config.yaml
train_examples: 72500
crop_scale_min: 1
hidden_act: "swiglu"
bias: "all"
inner_norm: false
patch_size: [8, 8]
width: 320
beta1: 0.95
eps: 1e-08
precondition_frequency: 25
Rows from block 3 of a small image embedding model, named by matrix and row number. Rows with one number within an expert belong to one neuron, the router's apart. Each number is 128 + 32 x the weight over its row's rms, rounded and kept within 0 to 255. All counts start at 0. Numbers have three digits each.
After each expert's rows are labels from the 100 images, of 14976, where the router gives the expert most weight on average: "top examples" is what is common among them; "patch colour" is the nearest of a few named colours to the mean colour under the peak. Only what is clearly more common there than usual is listed. The data: dead-leaves pictures: piles of overlapping shapes. In brackets: how many of the 100.
# router: router (model.blocks.3.mlp.router.weight, 16x320, trained with AdamW), inputs 0-45
# gate: expert gate (model.blocks.3.mlp.gate, 16x80x320), inputs 0-45
# up: expert up (model.blocks.3.mlp.up, 16x80x320), inputs 0-45
# down: expert down (model.blocks.3.mlp.down, 16x320x80, transposed), outputs 0-45

# expert 4
router.4:145162151184134154118121103105078187139127117117122078090076084057118051147138095120165148094154107098181150085142064123101099138209138152
gate.17:128128128128128128128128128128127000128128128128128128128128128128128128128128128128128128128128128128128128128128128128128128128128128128
up.17:128128128128128128128128128128128128128128128128128128128128128128128128128128128128128128128128128128128128128128128128128128128128128128
down.17:128128128128128128128128128128128128128128128128128128128128128128131128129128129128128128128128128128128128128128128128128128128128128128
gate.30:128128128128128255128128128128128128128128128128128128128128128128128128128128128128128128128128128128128128128128128128128128128128128128
up.30:128128128128128128128128128128128128128128128128128128128128128128128128128128128128128128128128128128128128128128128128128128128128128128
down.30:128128128128128128128128128128128128128128128128128128128128128128128128128128128128128128128128128010128128128128128128128128128128255128
gate.41:128122122128128132126111117131155215128118128123120115128088127128139124125128164127130132128115120116128135130129117130152134128131129127
up.41:255131140126128128133154144081124114127131133124116130127152138129054128132127107130127141126135144128129125111126130128129142128127135128
down.41:128128128130128129128128126150153128128128117128153040128120126128126117105095125129132123181128122096128128129128120128142128128128127121
gate.44:128128128128128128128128128128128128128069128128128128128128128128128128128128128128128128128128128128128128128128128128128128128128128128
up.44:128128128128128128128128128128128128128128128128128128128128128128128128128128128128128128128128128128128128128128128128128128128128128128
down.44:208128128128128128128128128128128128128128128128128128128128128128007128128128128128128128128128128128128128128128128128128128128128128128
gate.56:128128128128128128128128128128128128128126128128128128128126128128127128135128129128128121128128128128128128128128128128128128128128128128
up.56:128084126123131128128125108203044145128131126128160139137127131127228129239128084135127127128122168128158169123122111128119129129085129130
down.56:128128128128128128128128128128128128128128128128128128128129128128128128128128128110128128231128128128128128128128128128128128128128128128
gate.57:128128128128128128128128128128128127128128128128129128128130128128133128128128128128128128128128129128128128128128128128128128128128128128
up.57:128128128128128128128128128128128128128128128128128128128128128128127128128128128128128128128128128128128128128128128128128128128128128128
down.57:128128128128128128128128128128128128128128128128128128128128128128128128128128128128128128128128128128128128128128128128128128128128128128
gate.60:128128128128128128128128128128128128128128128128128128128118128128127127128128128128128128128128127205128128128128128128128128128128128128
up.60:128128128128128128128128128128087128128128128255128128128125128128128128127128128128128128128128128128128128128128128128128128128128128128
down.60:128128128128128128128128128128128128088128128128128119128000128128128128128128255128128128128128128128128128128128178128128128128128128128
gate.62:128128128128128128128128128128128128039128128128128128128128128128128128128128128128128128128128052128128128128128128128128128128128128128
up.62:128128128128128128128128128128128128128128128128128128128128128128128128128128128128128128128128128128128128128128128128128128128128128128
down.62:128128128128128128128128128128128128128128128128128128128128128128128128128128128128128128128128128128128128128128128128128128128128128128
gate.64:128128128128128128128128128128128128128128128128128128128128128128128128128128128128128128128128128128128128128128128128128128128128128128
up.64:128128128128128128128128128128128128128128128128128128128128128128128128128128128128128128128128128128128128128128128128128128128128128128
down.64:128128128128128128128128128128128128128128128128128128128128128128128128128128128128128128128128128128128128128128128128128128128128128128
top examples: cool (90); mixed sizes (67)
patch colour: blue (66)

# expert 8
router.8:172085105074177070147121108186139102150076163113217186125140112120177132160125076152086163094058127155096093137130155100139166091122123133
gate.11:128128128128128128128128128128128128128128128128128128128000128128128128255128128128128128128128128128128128128128128128128128128128128128
up.11:128091128128128128128128128128128128128128128128128128128142128128000128128128129128128128128128130128127128128128128128128128128128128128
down.11:128128128128128128128128128128128128128128128128128128128128128128128128128128128128128128128128128128128128128255128128128128128128128128
gate.18:128128128128128128128128128128255128128128128128128128128128128128000128128128128128128128128128128128128128128128128128128128128128128128
up.18:128128128128128128128128128128128128128128128128128128128128128128128128128128128128128128128128128128128128128128128128128128128128128128
down.18:128128128128000128128128128128128128128128128128128128128128128128128000128128128128128128128128128128128128128128128128128128128128128128
gate.19:128128128128128128128128128128128128128128128128128128128128128128128128128128128128128128128128033128128128128128128128128128128128128128
up.19:128128128128128128099022166128128125128128128128128128128168128128128128128128128128128000128128128128128128128128128128128128128128128128
down.19:000128128128128128128128128128128128128128128128128128128128128056128128128128128128105128128128128128128128128128128128128006128128128128
gate.21:143128129130127074106128125127128116130113128110132112096126127142118144128128120123172130129130120131128111112127128123226131244130129130
up.21:128128126131148081081128128127130127131099143110179106104130126134128136128138120124136129129129123129116110119126128118255134242131131132
down.21:139135123077133126128119131074148088128138128139080151137140119128019121139142133166128128150114000129125163138128130130132088129128182106
gate.29:124129129128133144158226116026151034159133139132063153130152100121143135118128104128101128115102125119128128129131128125127096093125091128
up.29:118130127129134131133217125000201019143138131128030128129159107146132139114128126127128128090126128131109121129131132123137071084127114128
down.29:117124126126125128121081144136127174128148194128135115104116127128135127191231128127151128143128128153183109154123128128120111130132157165
gate.53:128128128128128128128128128128128128128128128128127128128067128128128128128128128128128128128128128128128128128128128128128128128128128128
up.53:128128128128128128128129128128128127128128128128083000128119128128125126125128128128128128000128128128128128128126128128128128131128128129
down.53:128128128128128128128128128128128128128237128128128128128127128128128128132128128128128128128128128128128128128128128128128128128128128128
gate.54:128129131135128125130134129133144128130133127126158121096141128127134128111129121129128128127128157128118128149128132128147129128136138134
up.54:128132128126128126128128128121132128129127128128131124117135128128126124120129123129129127128128127127124129128126130127128129128136131131
down.54:125121130139125130128128128141130131126129120132134201128136124131115145108126145131128128130107090145127129140128128128139127132128151117
gate.58:129125118128129130128127119131131028128129127126133141128255129135133125192127124130128127127130092128127128135123129131128128131127128130
up.58:130128129128123127128128129123141103128128128128059000131255128128114167086128147128129129129124152139131128123132128128130132127128128128
down.58:127128135142131136128128133152121129128128127128132145128125127128127129128128121136128129128124128126000128153129129131130132128128131124
gate.59:128128128128128128128128128233128128128128128128128128128128128128000128128128128128128128128128128128128128128128128128128128128128128128
up.59:128128128128128128128128128128054128128128128128128128128128128128128128128128128128128128128128128128128128128128128128128128128128128255
down.59:128128128128255128128128128128128128128013128028128128128128128128128128128128128128128128128128172128128128128128128128128128128128128128
top examples: large pieces (64); vivid (60)
patch colour: yellow (41)

# expert 15
router.15:128156160161144140118109162091183169111107131196060080118167099138093086051150154157153172097127087083156129151160091124144083157146118118
gate.23:255128128128128128128128128128128128128128128128128128128255128128128128128128128128128128128128128128128128128128128128128128128128128128
up.23:128128128128128128128128128128128127128127129128128128128128128128127128127128135128128128128128128128128128128128128128128000128128128137
down.23:128128128128128128128128128128128128128128000128128128128128128128128128128128128128128128147128128128128128128128128128128128128128128128
gate.28:126128128198128128128128129000138128128129128128128139128245128128127171126109128127204188128129126128220128112128127128129131127128128128
up.28:070127161207128128128128128033130128128128128125128127128210128188127130128128145128128193128128125128139127128128127128128185127128128128
down.28:169161128128128085128096128062128128128112128128133000128128128118129128100128107128128128086128128128114128128128128128128128131173128121
gate.32:128128128128128128128128128128128128128128128128128128128128128128128128128128128128128128128128128128128128128128128128128128128128128128
up.32:128128128128128128128128128128128128128128128128128128128128128128128128128128128128128128128128128128128128128128128128128128128128128128
down.32:128128128000128128128128128128128128128128128128128128128203128128128128128128128128128128128128128128128128128128128128128128128128128128
gate.35:128128128128128128128128128128128128128128128128128128227128128128128128128069128128128128128128128128128128128128128128128128128128128128
up.35:128128025128128128128128128128128128128128128128128128255128128128128228128128128128128128128128128128128128128128128128128128128128128128
down.35:128128128128128128128128128128128128128128128128128128128127128128128128128128127128128128128128128128128128128128128128128128128128128128
gate.48:128128128128128128023128128128128128128128128128128128128128128128128128128128128128128128128128128128128128128128128128128128128128132128
up.48:128128128128128128111128128128128128128128128128128128128128128128128018128128128128128128128128128128128128128128128128128128128128174128
down.48:128128128128128128128128128128128128128128128128128126113128128128128128128128113128128128128128128128128128128128128128128128128128128128
gate.52:128128128128128128128128128128128128128128128128128128128128128128128128128128128128128128128128128128128128128128128128128128128128128128
up.52:128128128128128128128128128128128128128128128128128128128128128128128128128128128128128128128128128128128128128128128128128128128128128128
down.52:246128128128128128128128128128128128128128128128128128128128128128128128128128128128128128128128000128128128128128128128128128128128128128
gate.53:123127133128128188117128128142255049127129046130119128235128128127128180128128157133128100128155128127128170128114129129128209109105136124
up.53:117128128128128128128121128128149099128128027128088128225144128133128227128128128128128128128128128128128161124124128128128159132066128121
down.53:087096128103102177128128128128055128128154106128128124064128128128128127129164117159128128070137128121159128120121095174092078091128128128
gate.54:128128128128128128128128128128128128128128128128128128128000128128128128128128128128128128128128128128128128128128128128128128128128128128
up.54:128128128128128128128128128128128128128128128128128128128128128128128128128128128128128128128128128128128128128128128128128128128128128128
down.54:128128128128128128128128128128128128128128128128128128128128128128128128128128128128128128128128128128128128128128128128128128128128128128
gate.58:131129131128128128128128128128170128129128128174083128128127128128109128134128129128128128128128128128128128128128138128128128133128128128
up.58:126120129125127128128127128119125127128128128128255130128151128127128131126128128128128129128134133129130127128134128128128128128127127128
down.58:127128128129129128128127128112103128105128129128128128128127128128122128123059134126127150128130125195127215128128128128124128128125137127
top examples: vivid (75)
patch colour: purple (51); red (41)

# expert 5
router.5:157117107118101101109142072142119119140091115119154084159077099094129067119090096153155131122146143099169144118079121153084145136186179157
gate.29:128129128128128128128128128128128128128128128128129128128126128128128128128128129128128128128128127128127000128128128128128128128128128129
up.29:128128128128128128128128128128128128128128128128128128128128128128128128128128128128128128128128128128128255128128128128128128128128128128
down.29:128128128128128128128128128128128128128128128128255128128128128128128128128128128128128128128128128000128128128128128128128128128128128128
gate.31:128128128128128128130128127131128128128128127127039127128255129128074129089128170128128128127255135128127130128127128128128129131128128128
up.31:128128115135132124124153149139085086132127192128089126129102127131135133200128112126123127129132128128129114129122136126123128121131128126
down.31:126128130058129127129196131130139128137124255126128157130131130128077127127116111129128128128128255128119128120123128129055136131127132116
gate.38:128128128128128128128128128128128128255128128128128128128128128128128128127128129128128128128128128128128128128128128128128128128128128128
up.38:128128128128128128128128128128128128255128128128128128128128128128128128178128128128128128128128128128128128128128128128128128128128128128
down.38:128128128128128128128128128128128128128128128128128255128128128128128128128128128000128128128128128128128095128128128128128128128128128128
gate.39:128128128124127127127128120109127126128128128048127129130128128128132129128128128128129121128128128128127129128128128128129130131128129128
up.39:128128137125126128128128114128128124127128128129128128130146128128130128124127128128129128128108128128128128128128128128129129128128127190
down.39:130128131113130129129130134141143105128127131126130141128087131128125128072130113130127129138127128130148131123127129128126129128128131128
gate.42:128128128128128128128128128128128128128128128128128128128128128128128128128128128128128128128128128128128128128128128128128079128128128128
up.42:128128128128128128128128128128128128128128128128128128128000128128128128128255152128128128129128128128128128128128128128128128128128128128
down.42:128128128128128128128128128128128128128128128128128128128128128128128128128128128128128128128128128128128128128128128128128128128128128128
gate.47:128127128128128128128128128223128128128128129128125128128128127128128129128128127128128129128128128128128127128131128128128128128128128128
up.47:128128128128128128128128128128128128128128128128128128128128128255128128128128129128128128082128128128128128128128128128128128128128128154
down.47:135128128128128128128129126130130127128128129128047128128195128128255128238128121128110133128102125128128128127130097128128129128128216132
gate.70:126128109128129128130127140128129143127129127127133080128192140129134117150128135131133128128129128128125130141054126118123114074155130139
up.70:128128128128128128128128128128128128128128128128128128128135128128128128128128128128128128128128129128128128128128128128128128128128128128
down.70:128128128128128128128128128128128127128128128128128135128126128128127128047128129128128128128132128128128128128128128128128128128128128128
gate.72:128128128000128128128128128128255128128128128128128128128128128128128128128128128128128128128128128128128128128128128128128128128128128128
up.72:000128128128128128128128128128129128128128128128128128128130128128123128128128127128128128128128128128128128128128128128128128128128128128
down.72:128128128128128128128128128128128128128128128128128128128000128128129128255128128128128128128128128128128128128128114128128128128128128128
gate.79:128128128128128128128128128128128128128128128128128128128000128128128128128128128128128128128128128128128128128128128128128128128128128128
up.79:128128128128128128128128128128128128128128128128128128128128128128128128128128128128128128128128128128128128128128128128128128128128128128
down.79:128128128128128128128128128128128128128128128128128128128128128128128128128128128128128128128128128128128128128128128128128128128128128128
top examples: cool (80)
patch colour: cyan (84)

# expert 7
router.7:121147111184095152117140147117073190132128114157120095134166121075084066196173135140082106118186143148091183094149116152118073116094105095
gate.20:128128128128128122112128128148129128128128128128124128000129146118160128109128128128128128128231123128128128094135128128128100128128128128
up.20:126125129128139111128100127097128128117127127127128137033255164129129139086140128146128128128124104131128128129140128128128128143128114128
down.20:128128128128128130128027218125065124124128128128127128128103180207113128255128128128128128129128128128128128128128128128128128128128128128
gate.37:128128128128128128128128128128128128128128128128128128128128128128128128128128128128128128128128128128128128128128128128128128128128128128
up.37:128128128128128128128128128128128128128128128128128128128106128128128128125128128128128128128128128128128128128128128128128128128128128128
down.37:128128128128128128128128128128128128128128128128128128128128128128128128128128128128128128128128128128033128128128128128128128128128128128
gate.39:128128128128128128128128128128128128128128128128128128128128128128128128128128128128128128128128128128128128128128128128128128128128128128
up.39:128128128128128128128128128128128128128128128128128128128128128128128128128128128128128128128128128128128128128128128128128128128128128128
down.39:128128128128128128128255128128128128128128128128128128128128128128128128128128128128128128128128128128128128128128128128128128128128128128
gate.47:128128128128128128128128128183072128128127129128255128128084128136000128187128128123128128128128128128122128128128128128129128128128144128
up.47:128128151128128128128128128128108128128128128128119128128129128128255128128128127128128128128128128128128128128128128128127128128128128134
down.47:228136134200128152128093128111128104136173133128128119128127104165071128090129153128128128240191128128128128255115116128176128128128085128
gate.61:120129128128159127128134128120130127132131125127228128128129129081235128113126086140127128165128129128108128128128128129128128128143153128
up.61:123129120128084128105130172130121128128130128035122129128023127136128122036128130152128128128126126126128132128122128131128125128128221128
down.61:128128128153130128125128128125113129166128128128154128128128128125122068090128107102128128128128192128049128130121128128128123128128128115
gate.65:128128128128128128128128128079128128128128128128128128128255128093128128128128128128128128128128000128128128128128128128128128128128128128
up.65:128128128128128128128128128193128033128128128128161128166109128128126128127128128128128128128128182128250128128128128128128128128128130128
down.65:128128128128128128128128128131128172128128128128133128128129128128128128128128128128128128128128013107118128128128128128128128128128123097
gate.69:128128128128128128128128128128128128128128128128128128128000128128128128128128128128128128128128128128128128128128128128128128128128128128
up.69:128128128128128128128128128128128128128128128128128128128128128128128128128128128128128128128174128128128128128128128128128128128128128128
down.69:128128128128128128128128128128128128128128128128128128128128128128128128128128128128128128128128128128128128128128128128128128128128128128
gate.75:128128128128128128128128128012128128128128128128128128128128128128128255128128128128128128128128128128128128128036128128128128128128128128
up.75:128128128128128128128128128128137128226128128128128128128128128128128128128128128128237128128128128128128128128128128128128128128128128128
down.75:128128128128128128128128128128128128128128128128128128128128128128128128128128128128128128128128128128128128128128128128128128128128128128
gate.78:128128128128128128128128128128128128095128128128128128128128128128128128128128128128128128128128128128128128128128128128128110128128128128
up.78:128128128128128128128128128128128128000128128128128128255128128255128128128128128128128128128128128128128128128128128128128128128128128128
down.78:128128128128128128128128128128128128128128128128128128128129128128129128128128000128128128128128128128128128128128128128128128128128128128
top examples: dark (75); mixed sizes (61)
patch colour: black (57)

# expert 12
router.12:128144133164127140131132125116076177135124101107111068150139117082083090135128163148128139137192153138123191053128102173119099141098113080
gate.27:128136129128128125127128126128134127128127128128122166128131128125129126138129128077129125127130255128125128130129128126126127124130242127
up.27:128131135128128128128128128127128129128128130128128255125123128128128128122128129029128128128128255128125128128128128128157128103128149128
down.27:128128046128128127128128126139136127128128129146080126128133087128069080122128188128085101128127150128170128203171127128128051128129128130
gate.31:128146133130128128120128127102114127129128131128142122115156127128133126080128122128128128129137197128129128128128132128128128129128140128
up.31:128128128128128128128128128128128128128128128128145128128128128128128128128128128128128128128127128128128128128128128128128128128128128128
down.31:128128128128128128128128128128000128128128128128128128128121128128000128061128128128128128128128128128128255128128089126128255128130128128
gate.34:128128128128128128128128128128130128128128128128128255128183128128128128129128130000128128128128128128128128128128128128128128000128180128
up.34:128124128128128128128128128128129128128128128128128128128128128128128128127128128128128128128128128128128128128128128128128128128128189128
down.34:128128128128128128128128128114101128128128128128127000128131128128131128128128128128128159128128129128162128128128113128128109128128128128
gate.42:128128128128128128128128128128128128128128128128128128128128128122128128128128128128128128128128128128128128128128128128128128128128128128
up.42:128128128128128128128128128128128128128128128128128128128128128128128128128128128128128128128128128128128128128128128128128128128128128128
down.42:128128128128128128128128128128128128128128128128128128128128128128128128128128128128128128128128128128128128128128128128128128128128128128
gate.59:109129127131128070116130125129126119128128129127131127126129128125121127000128128128129128129128177127126128127131128128131255131128128128
up.59:099126094101128150137130169073116132125128125128161139129000129164239128228128171145128123128094053129149133169124126122128115098146095136
down.59:134115128128137128128128128189080128128117128128156129128130128128166128127128055128128128128150068128171131128128128128128128145128134104
gate.73:128128128128128128128128128128128128128128128128128128128128128128128128128128128128128128128128128128128128128128128128128128128128128128
up.73:128128128128128128128128128128128128128128128128128128128128128128128128128128128128128128128128128128128128128128128128128128128128128128
down.73:128128128128128128128128128128128128128128128128128128128128128128128128000128128128128128128128128128128128128128128128128128128128128128
gate.79:128122017124128128129128122128129123133128128122217156131163128128219129139132124128124129129128127128128128120189121130129129134120138123
up.79:101126018102128128243128128166128123128084129128187205128144138128189127031128123128126132133128128137140142127255128128129129132123128123
down.79:102128117128128128128128140094200233128132109188158055128160106128127123104128130129128128128128128128128128129128127128128128029128128128
top examples: dark (86)
patch colour: black (81)

# expert 2
router.2:115121099189133154123108143112061173147091100176094080139125071050088082176167124146100150138174173105152205114120064160108087097114123110
gate.49:128128128128128128128128128128128128128128128128128128128128128128128128128128128128128128128128128128128128128128128128128128128128128128
up.49:128128128128128128128128128128128128128128128128128128128128128128128128128128128128128128128128128128128128128128128128128128128128128128
down.49:128128128128128128128128128128128128128128128128128128128128128128128128128128255128128128128128128128128128128128128128128128128128128128
gate.56:128128128128128128128128128128128128128128128128128128128128128128128128128128128128128128128128128128128128128128128128128128128128128128
up.56:128128128128128128128128128128128129128128128128128128128128128128124128128128128128128128128128128128128128128128128128128128128128128128
down.56:128128128128128128128128128128128128128128128128128128128128183128128128129128128128128128128128128128128128128128128128128128128128128128
gate.64:128128128128128128128128128128128128128128128128128128128128128128128128128128128128128128128128128128128128128128128128128128128128128128
up.64:128128128128128128128128136128128128128128128128128128128120128128128128129128128128128128128128128128128128128128128128128128128128128128
down.64:128128128128128255128128128128128128128128128128128128128128128128128128125128128128128128128128128128128128128128128128128128128128128128
gate.77:128128128128128128128128128255128128128128128128128128128128128128128128128128128128128128128128128128128128128128128128128128128128128128
up.77:128128128128128128128128128128128128128128128128128128128128128128128128128128128128128128128128128128128128128128128128128128128128128128
down.77:128128128128128128128128128128128128128128128176128128128128128128128128128128128128128128128128128128128128128158024128128128128128128128
top examples: grey (87); mixed sizes (69)
patch colour: black (29)

# expert 13
router.13:131148062175102165139150166168085203177170103129168117141117131108162095161132142117089122121146157183159203100127140149160108082149055117
gate.52:000129129128106185127114131120064127128145127186152114255134124128124128225100124129128140128129125142138137128127128128127111117129128129
up.52:149127097128128128129128129128129040127128128127035127126100127121141226211128127128128133128056118132093124128144126128127205128128128128
down.52:048106110128159128128128128129019128128128128128128124128191074113128128074173128128128128139128149128146128081149128128128128128128128098
gate.53:128128128128128128128128128128128128128128128128128128128128128128128128128128128128128128128128128128128128128128128128128128128128128128
up.53:128128128128128128128128128128128128128128128128128128128128128128128128128128128128128128128128128128128128128128128128128128000128128128
down.53:128128128128128128128128128128128128128128128128128128128128128128128128128128128128128128128128128128128128128128128128128128128128128128
gate.61:128133132130129128117153224146117128135128125142150107127078131123099130226087128123087128128128122161104129126127129148121149128132129128
up.61:129115126101126128139107031108153132129128130108126127132179127148148126084176166130145129128116151125130122128129128127161124172124139128
down.61:075132148207099128128130109055128133125140133128127136135107128078138130128128000129132128152102127152072125088109133125072130128132104128
gate.76:128128128128128128128128128128128128128128128128128128128000128128128128128128128128128128128128128128128128128128128128128128128128128128
up.76:128128128128128128128128128128128128128128128128128128128128128128128128128128128128128128128128128128128128128128128128128128128128128128
down.76:128128128128128128128128128128128128128128128128128128128000128128128128128128128128128128128128128128128128128128128128128128128128117128
top examples: grey (99)
patch colour: grey (68); pink (26)